config.toml
model = "image captioner"
dataset = "procedural textures in two colours, tilted and lit"
train_examples = 195000
image_size = 32
crop_scale_min = 0.8
horizontal_flip = false
translate = 0.06
tokenizer = "word"
vocab_size = 52
encoder_arch = "convnext_v2"
encoder_isotropic = false
encoder_norm = "layernorm"
encoder_activation = "swiglu"
encoder_mlp_ratio = 2
encoder_inner_norm = false
encoder_drop_path = 0.1
encoder_patch_size = [2, 2]
encoder_depths = [3, 3, 3]
encoder_widths = [48, 96, 192]
encoder_kernel_size = 3
fusion = "cross_attention"
label_smoothing = 0.05
decoder_width = 192
decoder_layers = 8
decoder_norm = "layernorm"
decoder_norm_position = "pre"
decoder_activation = "swiglu"
decoder_mlp_ratio = 4
decoder_head_dim = 48
decoder_fused_qkv = false
decoder_bias = "all"
decoder_qk_norm = true
decoder_parallel_block = false
decoder_inner_norm = false
decoder_positions = "learned"
decoder_cross_attention_every = 1
decoder_tie_embeddings = true
init = "kaiming_normal"
residual_init = "scaled_by_depth"
optimizer = "adamw"
learning_rate = 0.0022
beta1 = 0.9
beta2 = 0.99
eps = 1e-08
max_grad_norm = 0.5
max_steps = 20500
batch_size = 64
epochs = 6.7
lr_schedule = "step"
warmup_steps = 610
weight_decay = 0.06
Rows from block 4 of the text decoder, named by matrix and row number. Rows with one number belong to one neuron. Each number is 500 + 50 x the weight over its row's rms, rounded and kept within 0 to 999. All counts start at 0. Numbers have three digits each. After the name is the row's rms in percent of the matrix's.
# gate: MLP gate (decoder.blocks.4.mlp.gate.weight, 768x192), inputs 0-95
# fc1: MLP up (decoder.blocks.4.mlp.fc1.weight, 768x192), inputs 0-95
# fc2: MLP down (decoder.blocks.4.mlp.fc2.weight, 192x768, transposed), outputs 0-95
gate.608 103:457477516605492532506611565475501581486484492535396489470566486522488499546476444573412464497511427519515401511416523434406515497498478527501461452562474526431524548482478477491471491548461574552471566478468506463614527537575383421504485496473527544579523521502492505547484463497508620574
fc1.608 055:487512452486559414571514444431446410639545500442464581533418580448527536467482521531531591468522485465442479582564538571525505494459518585415565446435488466473572559514428500515533417463565515548463467477511507553574485561544493556537561473528566529454505405495481608572523570486425517530
fc2.608 052:526563500362471469488446561632492555494493429457462511518613496576511588475446440419507499525606575528580449476569526476488475488479499574473488492508481535501494570510515646482506567400490496498457526460539559547411496416519597483437489536505479458532487470483511461476475474456532472477
gate.609 103:437447527610481485541603546475485562523474503516412487482544478529475488529460458571446460506495404477500400496416517418453536499488471524497459473552490520439530572470455460522489452568480562542463550493481512439596528576529383431510495491456538559585531511503466532530484487532458642566
fc1.609 057:566474421536550500517462514559489565440456497467518396400556516457451419584564497468448513577463441455553391525517390384462493481536546465613463567531474483609428481533624530418505522449498492484545576440457483468421544494516435570476443460499489460521497496451510473456438550444526456490
fc2.609 063:408549478606478515567607450416504452536547485507378421495447467461452464572527433564543484515484465515429525535478521534513544589372456455485490505500518397469541437458433396569478441559465525544427533549473504517567523502529488454496443510421552611490480504525388503475562522585499494544
gate.610 100:450478522611495510511571536461493549499494494526412462471543490528476493551476464588433467495497423496497422508443527438422521498495482546482473470575491528426524548469469461508496454581485552545465573482477507447619528550541364425533480513453541552579504524511463523542491468518489655582
fc1.610 058:490520534555490476513530471494472456573515493435503540450447658559463542470582472535467579552478511488517529463472536520524459501491524590486544449535492504480591473513607563448499411541476501497532524559480414511510544520514446516532508548504398629508527550589410476537516516497466447536
fc2.610 060:538500493563505529489477519471453476507553527559451554514465493540426546493478504532474491494454446525479369501459425556547527493481552512473525432502495474533338449483428529470436530621406431559476467493464529491457468448459547445504506445526547468490540434472503523547496549461495435460
gate.611 105:436463537607485476550583528459504544507487503516414483501547472512509453515465454567447463460514438499465439518442551439423548481473467569494473471584515502423556571479448450520521465556489556546439548492465476459580556570554379413522493489457521563587532531505465516555516457533474638567
fc1.611 061:422536577534407515553582520484504510508488485482449537472441524520499558406510479527597489470535506562454632486528588576496554507464508543435529464497547490455505438472429465499439479513512528525470503533478398563595472543490573414508518484439500526488608617621453466554556511545466452501
fc2.611 075:543409467465584560430408524526468475555506558442526554540486509490425509464560551528466534559428463538540434476460441486567529476524557467570576379498430530562487489529507518446535465601437441534526415529574543583528433461420480519475521461496472450455581410457554529575499496470579489492
gate.612 101:429454533617501501526584527467500549541522518509421458488540469500488501540448441584457469470506421485497412505416530423459527501494452536495463451576515532437524592475456461524504455552470553523429540495475494464580515548544388391506477466467567561596545526506460519526484465544464624537
fc1.612 053:590566438511436527451441563558483552423439486585479516487500467512544486518534554492476482494606448457534482515506422414481486423497552464511488502507506553504407517459619541394456487523470563407538509426437460448471463530488483551522373513610522499500405478541549423470468533499544474462
fc2.612 048:468539528521490430564605455477472543575551457510410480467514488460533440505526435519535415449559415451399487477521481516413542524476504506436478513558460411453525475491425410543532514458494550450436553508511494459554523563564445445538511494450493533509476561421433446406510445543494641467
gate.613 096:426475511608496482555568517468516575537509503548403473481550464496477492545441440569474475494520447508490412520438533418454521513485447547483486474551517512417543596475456450544501478555481553526426534498476515473592513555545373402523482476453550532596505509514465536544508463541461633556
fc1.613 048:435463495521510464514593401471537442543568545415480545569546574559528541473403495555398514501504551524518550407507576527538617535547394530484565468519526479492499527474451477555458498439521489514481445569614450550552589528382507472560576535471509469434549506565519590496625519559500565462
fc2.613 044:612515446509507554453448540537496500462415564470569565539360507537514509454557569513464543520465486532544540479483506552524464431628601497542622560462520545532477487470597562426476480511505453517595501527493478486490485459498515577474541500548480449517499450507560508557536466457429460488
gate.614 096:422540456536453469607634554502463547513438540493407540466456435508539494510501439558550513506482396481403481488542531481403536451398512536488453506498524448377585484501436547453460517516479606511514580504436410449567544493559533432473517536453491556564509483454577496462491376460438520547
fc1.614 176:596432477521521499502460349475523535531512551560604469542455445443511464547420563381541484538489547499462514462480494492458497591504529404505525525486569549541505551561588515460497398548472554499455391471453455448488454537535455568513542404447423578481535500511451502531541542486497490430
fc2.614 168:496607436558474505535581510467434572539538495520465483401491412498562533563434445458415483556573518476487538486492475439466474477511479463553464456512469570338569597487404497471462521452488525507486464501433518505568546592490549528563420600485545524519606448541551398489523437405504527455
gate.615 082:384501486566398475468554563461550463463468531532455520505483452524408497498528483478490477613560502496476566491395543506473556524533431542540509478461499443501486415529477466490617543581477530481528433447445459466640474540421507418571395534462541586496498493488477521507420418572482543513
fc1.615 151:351462482536443424534551515455528439518455435490454582473501457573440517573496440527442516561509519442464559443450539501505511488462428518520566534505507508535510460544499476542560524586428514469530484517448482463608505560470517432550405529481595513497496406465458442513433439503539595556
fc2.615 154:569616423529597477525457461544533479466458586522582475512510480468638537580406570477548483514507513492421425520591552454546543480479490497471453410476510461454464496451459530444402421511522502627503460539435542532420514500542558523480547469502415500451510578530500534418581475444474469503
gate.616 096:493493422529503545500576603423614492465454449503451530481435475522435506507464505545441506472538513565492563513423578414457427621523486456538516540514487486529573439509425492494529557551469515467460422484528495483567468620528550550494371571480583530495590421500384502512512489557491506487
fc1.616 164:492417523546510504461493480481547465583499492500555573511433537496470452517482530468490525494576515522483546426479542518536482499525380482504545486477505508550510483563569427631571484540478540450396383463584516561537438487450499489564548481444526445532473532499436533574577482539514497481
fc2.616 165:426525483438422507559459539521513534462445494537420531463568473493460477486451515551572480528440454482486430592488522568438529487400635538469521508487525410515427449503510580405565548587464548564570606537473516462470484446504486455487460410471514511568487518476532531570496490493546522594
gate.617 098:442475538622500486560604523449518524528514511539412474506521463509496496532460437582464474468523423477457416501460541425421532503456460549467470454564509523425551586462432464541496481548477564533435538488471493453600518555534393437527486477466531547581540506509462507510493457536464636553
fc1.617 056:581530465495560559444416595480493539545401439435523470487575497452474464542511410425500457550421461498516426553441427538487500470518484471546509493465441492524415516541523536497510467482470449486522509422562569525466514364525442510453545496547462522470549441445500478467469509474587561569
fc2.617 063:489533539462434447495505446513487450448514448569474464442513469469599444568407477418548518474589546540511584584476547485496438567492485549501453609503546508544530550546546499553548508481571560389457509448483490476458555537523556450565427459507538544526370559599445471473485510531489515517
gate.618 102:436455526605500493538594538466506566518512501523397468502548457497478490523436449567454465476531413481493402506424545436432555494492465551505488456569503502428545590471448467540508496558482552518426539497471505465597541542540398417518489505451551575599543521479476525528510477536459639560
fc1.618 050:541512541477596513441450677576448543465473542523474527386560358513533488572438403480465452549545518518576487491462473511492554479576496477530522486465512527563437459552545534455481573446460516465521590380472467402462487439584547471481438542529542526535479502385456497479451452478551513434
fc2.618 052:420539570518458476536500392501483447540540466533481422433561452481537459532513428517555439496594523425481488502535490459570466527413415488492452564560544498490465550564498460586576553441528581394429551499532531488470565563518393396557469518517505526511432613530473469432450493568476511451
gate.619 099:444458524593484480522581513476512550497489497527418479470549478509472504531449448588455491498508441496474419498440526417458528513484462539482474473556489523439520570457448457530484482539474557566472525488484509458594521540534374391504494492461561564595538508495480545549476452511478627561
fc1.619 048:552475494505538507442427512559512503385464461541503436485523500558506533505537497547533415538531428450574405565519488523470526444532600475527444520510390566549443518518593513380486456520418504458492488392428527479423466504475542563522525462536431447468400476446499436422446505524622492429
fc2.619 049:422529516612441443561610439432524541433475484532506465459471500476505405565486465527511484467465469459420502572502475513477519476449474531455507550572509406448389462514480427593476454437540435479495582540475429430555542550533428492576506560495590552476481603558425425463482499494482496525
gate.620 089:448460523631508501547583522459524568530529502523425466482532491503492502536448442595453466497506432479492396493440513419428536503503450527485479465559505529423527594482463451533501496553469562544458546496478501488613521533554389400505495490471552536588553521506467531523481465518487631559
fc1.620 041:547559436507499558464445572571443481497449418460500487448565501427465413559542501493567553489541451512545409638493527416498533355563546455504479507494429436497535502557491535528514495523482468493551569448499533440485541480593493586552496531484511528429402452476577503472482549547554436493
fc2.620 037:474589516527503397537573469473521513523537431574430426456547468521577447557449486464505477398603529457399451539477570473467545593516511503463460576509526474446438550514489466540560565445564548456392540467408543515490534505488534358569505472456520566519421535436430473436484448581493509530
gate.621 114:431468523610488468534580527460512565502512496531439466477559438496487490535450452566471454486532443517468458496446556405425526522470464565467456475566502538411528570465450453515492462535512565523454538468476489458583528567547373418537464514464527559590529539522472528540481461549478646556
fc1.621 065:450564451484470451492472594535452537472506517500516571478514411527478418599521456436528439547562458513538511459548493507473583558449479498493461513440416467478455428476446518433457569505506591458525593472473536480594445469572560477460464539547528492610460479498530529526459411470462497548
fc2.621 072:475509528486524484476372486507515420562569420534486482498530463516583500468519498552536465452567588492444486497525579503537462556539504599447493581559550608560497544440526487474590491538537576446463531489463479534437507566553450374554449467545486506490500517445455522441484476548446588539
gate.622 103:464471539615504483551561530463496560534518487550439487476559460479492504545426423545501437488517433490480417506472513436428534504503487550497476458564486520402518551485453471534481465542478549512440528476454531467587512551517407420519493471465512543598529529520470511543485440518465645559
fc1.622 055:523452472438446547416467557507604512502458363433471454545517482527519517419466461554514432471551493478505478587429523448499528465551505428508373496443496503537494527467496461493523420444439462553534557435513480386474488459631490533509431497549480488414478553469447505409443565518528520392
fc2.622 055:528546558524467409516576492493532547424444495567511494434528474534538449557426580504551541413510448499544584496469573442441464550461580463485548543556557481468488521514541503546448502477548511453475557518463391382477566574493562550511441521552542483580462602490427416442482543490455445539
gate.623 104:435470524620504510532593528449488552505498512543421475499545476489456490556457445550456462499500423503489416517444527429431508511484479541483484461577490522421536572484466459547495479580481568533457550492477508451566524537560382445525483504447533553590513524510459514536489463547470663572
fc1.623 052:537522506511477481471500534522474586428407509539532452353477478523514454500519497449567459528472464504529559573498542454514487489554501474564353520428518520479464487614591542495462519558545515437498611365396424422448476453578522571567462518529475483428465545562515441516412566445573420479
fc2.623 055:459498520622455449536596443462498434557568543516463439485586489452486482552481412523530470564502469463448399523588471469481551540347449434510472456544433457428503552453425362599529517525410484524391493545493534544520522567499438396525491475519556595511504478477446425494498515535556540495
gate.624 104:441484519592518491548572550451503539525502510539443462471564453503454497568428404532464457514499424479503413545457533431417499537496466548463467456560498529429551573500469476525493457517480576526442551485458514460588497568531406421507465479451528553603513521493487505550490438522440629547
fc1.624 060:473545530503483490528546487453434532481528576593526402428528329424481434483564389413587439499419445551523537470512489470410507591487546520510463542527546512423447437543523565504515565535536628430490538481404474456507460504502560528519459507482440499539496557459503439529468399556515460523
fc2.624 057:410433475533489583495532556491446401541537565502523475449490473391480550442558506522484428542426543475510496522469421521531481423575436446520476434473462618527543482555468532531601527580456412554498462556545568590522473459494394404463512482434488517380584429524511543509493458508485580487
gate.625 104:500427466525437476625510523450472473544493512543471574473481442486560530562439507546509521495508542446506433493512498468498420443491481450527540511587521512475495550518461468521415529583480455489435522583465529561459585519531484526581561481519550484535493506444532455560461529410485519529
fc1.625 187:450547531489509539426565507524572557418470531445454459483545511577412463484495402487463456525561436496526570439519590511486608495491452540471423478460494436434513478462424527456518540445552518589545538386518453417556436549498491467439418600465501583509559476541535509487484443487494470488
fc2.625 170:488477537461441447640476524470498441530449479475462566425469494427577550467504514595535519437483490484513438472413477425534492479523495505542587516549487452503560483526480516534498549632488443418506486593504502549465628544493510518523516440506495463493516546431464507539485589435451533566
gate.626 093:480483591574492546542600610451563615516515566508405400514465423448488439448585411528531491412444450534440510450431561486402575537437484451558419510517543526510498469509392475544524552502498529538383519459514467466564517481528423422547485529492454525494532517473486513460478513541506585561
fc1.626 120:521494384434475525480432438528488419471465443475557560450590508565521566540395570449447440618588523472580466546525484474535442488583526535478546465518464501436535563478557545419510428505506491484568488503486484493504490510493570514399518474460514526514502450531513474573563462437532519485
fc2.626 138:456419459443389578514510480411569471483501479552418460460513458483491446447516561557553428478501446645458487595472579491511500499395462524538498532534557431459441524554495393494487464626560473471475484510485494507467521515556433527577510568525511574494455468525502509552503555539556506501
gate.627 100:431463533608489480547586512462539550528509503532414492491551479519489488509463480584474454482545424469467425522439540426451535492471435533495461464580509511417539583468435451507519472559512542534450550476474500449584528560554385403539494487467535557577538539480459530532475482543470635571
fc1.627 051:430443508523468421475562415495511482543474589452511507456474521521457493505470527499481488514513487488483612438512504450556550489468411539443581516475549539444496514480450460522550501430510457528468446558557468537504591493391498436455526504412525532551592549528439514454507520542435473507
fc2.627 049:566466479438553558477464573481503508533469512448502611547397557528497545414516507470572582547444482563486463489539528572465542524523560464542519468452494476565510501556530556424439495560465552525523469486539476575472453436418547572473568517450450450482526387451524530538537558490488456486
gate.628 099:435477514604509479537598524469519534535509500536428453477539450485500493548428426580462470487524422470484401489441523431442536526479436547492475475552509533439536595472435464528507478541492562526447554488470514470598506548557384420520464487455526550592542530492494530529482463533473638569
fc1.628 046:484462485555456480464460468490535431497508578521476527460426428515467518509537502469499530518533506487526554440482483567524570474420491547415605502510564489494513532548477498541525495534491503482451461599455429597477452506396571504529453513455508505516498505544453610448491479503483602478
fc2.628 042:503506484453576555451419523503488459583488474439493587564428527565503547460632505534517547434467431559474422486426496542474493503559513436501496505464499581577532458504510574416503524541473535547493492462519528584462506457456507520471563484454421515467600379388505555487503467460483537442
gate.629 106:435479533578493474539549523467512537518504489561435472480537437487508470572439415559465466462516428478486412524445508425443522530493437548475484465564478514427514584457441452525504473524483598504441564481476520443565528555559405423525458482444532528610504516500480496524496459531453624532
fc1.629 061:492459537515493603497470456503539517478491453486551435458590386514532436531501530449537484471557485486526547527481488475489448540498488468568505524507584542540451458571531560571554548450512504387446531475470532406442458414528547617480415511515504463529381499441399509457423429525574476415
fc2.629 056:406438516547511558550619525454453514546509500448463503504494510495399516512543416583539482536440378452501444475512412467527540466403394380585537484482432439406564479459494499543440516489442458533467571509522565514564491530518462519457529484509554496477591432493566482525522472434472494441
gate.630 100:445453508607512506531620534457527558543519503499424458504555483499447490511473483572445451499467433468503382516463538457427515512477476546495471468589507486444547565452421439513508474574499551528435535486492506448589540567562394436519511479455533574594552510503465517545501485533464612572
fc1.630 059:408489487450541491592517485376546494577513480479515544446458542436472481437547512485497480539499554600472518486438534528502465447491482526407538495561506372473566487479510444549565387573490520472478455510485534517559495543517423493495487470448490599481558621569471520657558528562543514557
fc2.630 058:517482499455645443477463487535495492491486564506519514484539520525435543504546519406484572466404501591513430470485509473545486494563559454479477485461489530587495472570512615391491497534453474554537475476455554543462417430436521430438503461423536455455485484408557597594406577442547513519
gate.631 100:468484514594503532531575547454529566509473505525452453485568462516513472565456450557421466461496415476501419503469547414412520516508481524519442452581488547452527558477440451512476487542479562522428555497467514451571522552539395431503489501473516549592533528495476474503465459503510638540
fc1.631 056:469523457526519443599547459426448481601512546445440510549397534494560557441472553528539566446541504441432588504547505618483538465440500612479522432503483445533529474495448494462530485559520501573522450566522501465531564550537513524528574515500437571440454441461406544545528541491483546578
fc2.631 057:457470521454449522520453499529502484447546432439498530465485497537571516531433425474460477514570597464498525588527449462565430495512468616460484515527565500513505561424487527455522568497535521455538555484565548538450482559554519485465456496614596530516475471556526538463506479457467522456
gate.632 105:456485523615511497535583511451497531532504483557410468488552465490463478537461431582478460479560438498489401524433539437431517507476455556483482459565480523409519584463450454529529467543480562524443547478463519488599499551547368422520454470463533557592506518518489502534486447558490634558
fc1.632 049:547519539536460517532449433486441583473517505615529440425464406446530434610455472452644419589478444515531537582630445496478423492472461446482457492524511593495487450557583577514412555482528520412508565550386488462447424471513575501488429452482555454499398540502539513451464397475498446444
fc2.632 052:485484455559578526479529517509437451594550594461481537504524480507430552505560529508489499527481512426462369396503500481547560497514488444509493441493425510478454517462408486445564531514444460546469470530551561543580426443470431424460559489557530495456571469378567519463474502450543563398
gate.633 077:513486547532500499528512514509554544462460599499456534388590465513516461597383465519500475457515414503524375416509510403520560484476483552519474446524496490371488621426392526478430495569574508573440567457479507514485526618496438448562559489484545458565550545475519454531495495448437509536
fc1.633 116:501573388566499499534529472430466535483504553531420443447504550535441573447535520616537510496447507570486473588552534480483470525415496508418469491516465442509510434529523535476380529530471563489516555493497479511453491492584572567448434570479508512505422450555458529477500414477486473528
fc2.633 134:517477593536523591538438576475544485423511542499514535476491456445551536484491455549471476449454496448491441564453459448521409519518572518486624415615394597432487490448382521460473495545484460563445487562509584597442580535527496487439476443520517489525538479447477484497529485524367583570
gate.634 100:443474529610520496520576530454515550519515503543407473473536455476485495539438440586461458478514430490504406509458513422444514509470454555482486457577493532426533568476438463535524474538481562514439542487489531479608514543539391405520456475464552542604513514502456523513485441537481654563
fc1.634 052:442475536515533523474582519496505458596606476459448527558482612567475590431621464547443483567537520562524520484419589540519546514504481542466540409600468410405557544471491472402484478552481488508510459535530505512604547583476455486530553464495453602432601474477469471564545463490521550530
fc2.634 046:547456444514553510484448544522460440419476501467556538503460585548440494500558543513429573457429508561562536491505452556592475455580599487525544510485462576588441454513592610463430441500540394527621515576487511529454448459463571524465497429529498366476497518560557587574467575446470446557
gate.635 097:470470530608514529547598531468511558530513502519413456471552461510489501545440435581432469479501409473516397502437531447449533496516488535505460464571499515464529581475429469518479464559466573524470541478499514479622541557524388424495489482467522549590516499496504521538459458494485624568
fc1.635 052:497506448511571393518536467433527459513427610423537546466469578545539502510542458535491518512523490490440536438518582533474568517468432574455512429534490533462572438486542496441443397486562478564564491512440417468460620594549482526483580495505482577505557488489499507500576536412430481565
fc2.635 052:493494505504470420510512424514480442502610466497473477518512412500537539530364474494513439499605571485416442541645510458563503499409516599450474553497534453449499547483455495478549571532481483435428537470530574556476444510498491463559464444561584527539435463590456500471447441514477551456
gate.636 100:441457527594496486531573532448507548540528500525433464498562458496459503544462420560465458506498414501506410512464535425426533521482457555469498450571505502429535587473454469544499472551480570524438528505470517468587528543544391420485481502450534555590527520501466517553495448522474660558
fc1.636 054:617556440478556587431540555546505476477405450505496497555531505470530485534443528523521500449528495457506411537431462525504451401536485435608466521376504541545504525473532457475501438398489487535567482365530537505472548440559463509484420424581498520468479471453512421409541531524548454485
fc2.636 052:527513555485534456569471466485565566483501467492476546448548468511556440569395583486589502440548540488466587483532610465452482567463511513476484574550565349513474478565502506486485496476570543407492545455445437373446527519522576588509537593533546494516405573513409469433515490549508394552
gate.637 106:437459549600454495537580530449531552490486504514417470475540477530486482525462461584439488467520408471482420482438544430456548474449460538500453461572510517406532560482462460523504465563494570537470546474469481446596541571520362408520496498453536558579546534515468539528490486540471613558
fc1.637 064:534543498481494553466399499467465598442495521576509543461462442407508395523532465462543491451445403495542526552518426505484504504541529489540477542522442529526385510458542509526510546448523521375480573489538511511504488552490519570512468575477510441537424443474598450479489436492492502496
fc2.637 071:472552492568486492545591461483571503514501459478476428478427464468594472513492444497459446513525513460456530513569515528527494507494472517538428531511517487497554524441443449575556535459549614480466555495482495469519514605585368379556485479435543491528441616530473526430489455594486616530
gate.638 095:489551494586449547469525470485437492483585557491497476492497536478476558540485479464523455629538498554516517572487508460436524489544467572367451462477407486426459498488473539475528446519482623518534493408447406499535456500483501480429415514445481569549543553629531514497524326539444476476
fc1.638 168:518530521567482557424519553503603510421490584512473427508555510568334477507481515507401447543526441465514533519473558495505562561458515617428498505477502475442426503475439497507565515559551547613500480424530432426606450541462458418519423532472533524531601464590525480421480472535576435485
fc2.638 163:543411518413473492585487475548504466529398473497538515534457429443553512456475493444469552459491632451502461455519445517453469436500550499530625620531535524538481535548540539482475507452467485491540489547513482479415512440573554555457522477556450551454506514502570485539489588498451515524
gate.639 083:454419495532476508528594533452531512526486515456419485534450522548483468536404410534476419550538406518481491488507556493469579509453442569448493518529529443475529557423412439491473429500520539585452507441531398494593464595589341492514459497449550588570595512526500472485540492503403523493
fc1.639 128:472409507453534516438510497531536553515488505457501441491579484513398418596448451425442505493519456477538571430487505493496582493530420517543534514454410533493513530473523472505577430447527584496432475449514446522646459555467420494519414495458524495540589501545523409465539449548480495457
fc2.639 144:509531445455447499470511478474503515566496463538457485478486498457653521469529573433508506521494434512518467460538446546410519482489533478521404490462555445499527502525561498475506541496492545465544552494532474475495415451529539569487565475442408559472402483526496546514536529480497576513
gate.640 095:363450523573489530537567561429470505578556474507420509471521469505499491565485407573500422537486417475518445510451572479437509526485460580471461455570435506451539517484455466502493500565464557483463542514458491495589526567529392428530470471481489521563525502493466486522452444503472643547
fc1.640 086:575547485550453393495465520553485488451568645577559499456481511448474549484512550496541507481530489437547439333468448413510546427521605562471562533496458455513455510467512559455506528547509507477520479472537393447490522581465553524531584476526478532508544508539540529517499507455388521439
fc2.640 081:500465566528467563501434521534504467491533512567467506538428447504519513600425446419546432520554430539456566568419530560475529523569391555504463479464470495460421501497545504418550457512498510605498458474407514521574401465443433491587443493391459523530458466609500456531476425444533537467
gate.641 098:454462524607521479547595544478506550520496497531415460501549506520478508558466440583419460490489416484500401489444524410432509503491467536495464460574495524435546578478448471527504483544472555549461525508483512465610526556544381397502503484463519562571546526497461537522487458509475620573
fc1.641 049:425478577498406534500540526496573503489513551570468548529430492511454598483531506519512484408527530571491595434491515534568516535459421524444486435480555461444491527509453463585473557532513512554407520555556494547586404507454511384465534540442573537561558557543425558452483440507455527509
fc2.641 050:559436507378627519407456510516512547537475559495556584525526527547428502415521595472457539461490420509588488471435578518484520433555563519591530418503435520542482510508511500433578486524554451482532397474498502505529521517482487632514552472462443426532550481442593547574509474494508455426
gate.642 101:450474529621495485554581516448505533524519493530398457485531475500484491519446428576468478470519455470485417500431546442420521503460476548498491464587522500415535588476441455545517473556485555533449545481477495466605539561534373411508475490463518586578523517511466536537494472523467619569
fc1.642 052:483557584535447376564545498511544495506590581569479549486485520535427564410572462507591549483533532473481552443525528564471603538450448574460478437507573522422563463452463490502530552476527536511461528539486400487560510576439495400535476546512494509485547537562434507536549455591394516508
fc2.642 063:475389417496521613502489530496544487494464559423545589521502530492487569436590572598468483547425490507535422476465474566498505445533543467551531421518468552542520471501531504402500490589450411553521452532567503515491441472477445539437529501494419483437588437436531538561488524459476513419
gate.643 097:438485518613484514534570522475513553499491463541420476492542488503491467526447436588463481479520442495496399533433548422433514481489481522482456468556487523407511577464457438512511461548480555539441565456465520457595512537557356405516464503461532567613502531503506512558494467516486644556
fc1.643 052:507451517538415503614510518459585488605485558487514497550466566510489582423517517598553482492522565461436539505419601507548473425473471586524487470488563450534560534462447435484527447513505530545460378485498506504493513579570463462541570460523495565437511595552506474595554534549452485476
fc2.643 049:416411548525441553530510474424492550370494506526438498405585485449527510560458474503481451440460576569439572564520495421441500528422436520470450464502524467461519458509439543530469556502525484500438576460447480501485466492552411552480439533491557529530462458560448464538424470534522506498
gate.644 097:444485528613483504546585519444539568505487490527423450488542476482499478524463440585480487460514454483477412520469539438427517502473459568474480457562509520410496564477435451540506470561486572540453555473479513452586509549544387408517471504473516547593535533537487523552513457537465657579
fc1.644 054:476472512533485474521535443476503505473524631486530558503438463570553534475582506486512607455503517519494552446557443572497591504489481527476591478526537474446544456493514456528451517472511556489430538564487468486533511575383476508524574598413526513546476437565498549442588387460472639554
fc2.644 054:512469434512528511502513506479479529505477521422528568546410515533466546453482480523463450592504470419521367503524452547556521382588471465534506472442439502482398508495493503419499587503470478520539473494529559525511421459515498487477600504573516427530529464447546544472438461425482523396
gate.645 104:474446530610494528530620557474510568488469510525416474474573470513482489535453453572428455506514401492504383501441506445425540521524491505498467432556480535458526535503458468500491489571448540543455565497478521465591528538543403417480474488454519547599529507460472519524469444498496630556
fc1.645 054:481458493491570504585598461414525407638585518428483441537438499498509544558476485505514559447512575467458556424489554517520466494431426600408474488509551491568575542511454496487599465503571443467450441467541447490490479526533523473477474490520524523430577495540493525546508577529424545494
fc2.645 053:521533626431490449502533491594526483431578498496446514486515483519563528451397531412501478470562585543508540491504532495446534554468454615465491547467562460554550549492432594477506585429513540483508552454549429460416534534517584538525519524557513573525447465493469416483497462471493507509
gate.646 078:554486593516521514435481467493533587539517592523512418430639562448446451528438490491489462475503429487562408455498465503539629449511470521556465401473502532432459596487518486554473441512553498529425467415556538500499470557468280494541548446508478481497574585606545494519509550501497483451
fc1.646 134:503530548554423443413473425566523436499483513506520505576489571574443483483535536483466463577554499469531614516457514554541561496495442571475499536444526484522447455507564390604521465518504531514535403442532470419550442510365478451545481498502490520526485525586510518488458535580548462461
fc2.646 145:475509498518622480526555456489431488516575487489537541533550495404610617520493488442578484519445495492422490503571471364473479555543535473405486392532503506516516417489409594418493472482441514481478497480449455500479416494558494516361411524467480488519500454493363518434534402502401556510
gate.647 101:440468532613497506530589562477534545511480495507390490469540480534474501536468447581437475494530415497502398477414542428464552478508464525491457451574499506450544546464450458518503467569479530562469535478492507478618525554536375399513497510454538560559551529497457543552478472510475626567
fc1.647 050:561507524474440474454387641573497549416494431546476513504562435550457521518549465509516427574526503528618489484504455465500434488502575440513496464481433561502405486456529533478405642481409524479515531439523541492486465447479534397489445496507451473575462503450544515471441450502565497496
fc2.647 060:426506530585453492511510452412545530484488480548507444427540490442485384560515510527515471453492485522451555515469499462485493521463477505456477567583508480461415473476499436567556428475577503456490535492450429409512528573504399464554410555527545528494515629503480480467491492570511553521
gate.648 105:427484527600474467539593539479523556511461506516417483486529494518477462532452461597452486504524417463477419512441524432443546493491470527497480479563507526414526556474451445535503492565465548538464545490479489451573548569543371405532496483473531566597533542497480521524502480525463647570
fc1.648 052:515546450518535551401418557466512527454526526490496511454508474559455427554559445518491440550478490550592407589482432464463438482469547480526498467510450486498464446467619536412508522517443566482523551468426516489448473498571460557518479514535503485548437439510486467514437487409536497488
fc2.648 063:429560504568478443548524424448487440550441385544487426438521473454484428559531436531513590428523528453457482567470506499517464514426477525499464567500566550457488553471505399607525499433573534448452522485507498470492512534564390447524448538442545551500400605510438507416535529547475562498
gate.649 103:458470508614492502539589533450514555510489501529413458480562433492469469564467447584448462498494396502489403499442521442417540496481487552477476467572490530429520555488453456499507464549476566535449552483458496453622526528554375422506475489451531545583542504505483506531494467533484636557
fc1.649 059:541491438523523531476463447467445519444428561563530449414486428554492413554533425406515478494455468473491517443587440488480549506505549495525518540529473517551457423542569525476442512478530538410553628476413426419477576537492517559480510529475475527533401430491553458489473466504496554550
fc2.649 058:482474414550494510504548522483499424613493526432500481510420495499494538489532450563454447529458510400480397481432406584584552447556459482545513472420461590488525476453434413521528525558442511536492489562552561591583472511514394385547557443445509500471511453487464553478551524493450565466
gate.650 109:433466474598490523509587525480512571508474491517434494484559509532477469570442419570426438504502403485498407508469507449431530521477474516491473460579481520428541611503440491543489476550473543545461551501474547464571527551544405445510486484427568540637539522494459499547494460544494643570
fc1.650 063:491409595501540524500608408426517487579609575417421462517469478378430578467460435538504509470457529510476521549459525516470523538488493567434504458559520558457559490471426507588564466487513494491471430499537459510583483512508463492474491515388504511469594483557461498540584454561502512529
fc2.650 095:583560581490596449457447522509502522428440468524521487448558524503484511436478486439518580455480582608566568611476551493425392505577518571499509498484492479501439433491503598488465523475551540499593583421475385450391532527536588632534490564464470473496480516548588543475456424471544470532
gate.651 107:397447464583410555542503518434477517548549455535475499458529524486541502573465463556504405547467397467473403488547478478478522547435514507472473525592407527462506583454466482533466531547480516457434533538462535547539493605495399427500469441461501561551554484478404439493514525499456603543
fc1.651 154:431467394533427537553493491554508535512528423547523500482453518524544490572505501524560424543459422451472427477582471502525490562447568415536510648545450529525494549479531514524490566484484502444459520568486589552475475499464463465477442415485490535539481527432407435452469582546500497511
fc2.651 166:469445382542435572520483498463508478495556506524505534508451477517531430532507532582533454551549421431478395337569515504592632528404534453492473515548460525488481560488504431507490473525472490485437452559487592527554427504475449352484514462535521550505491503439379457502533534547469511449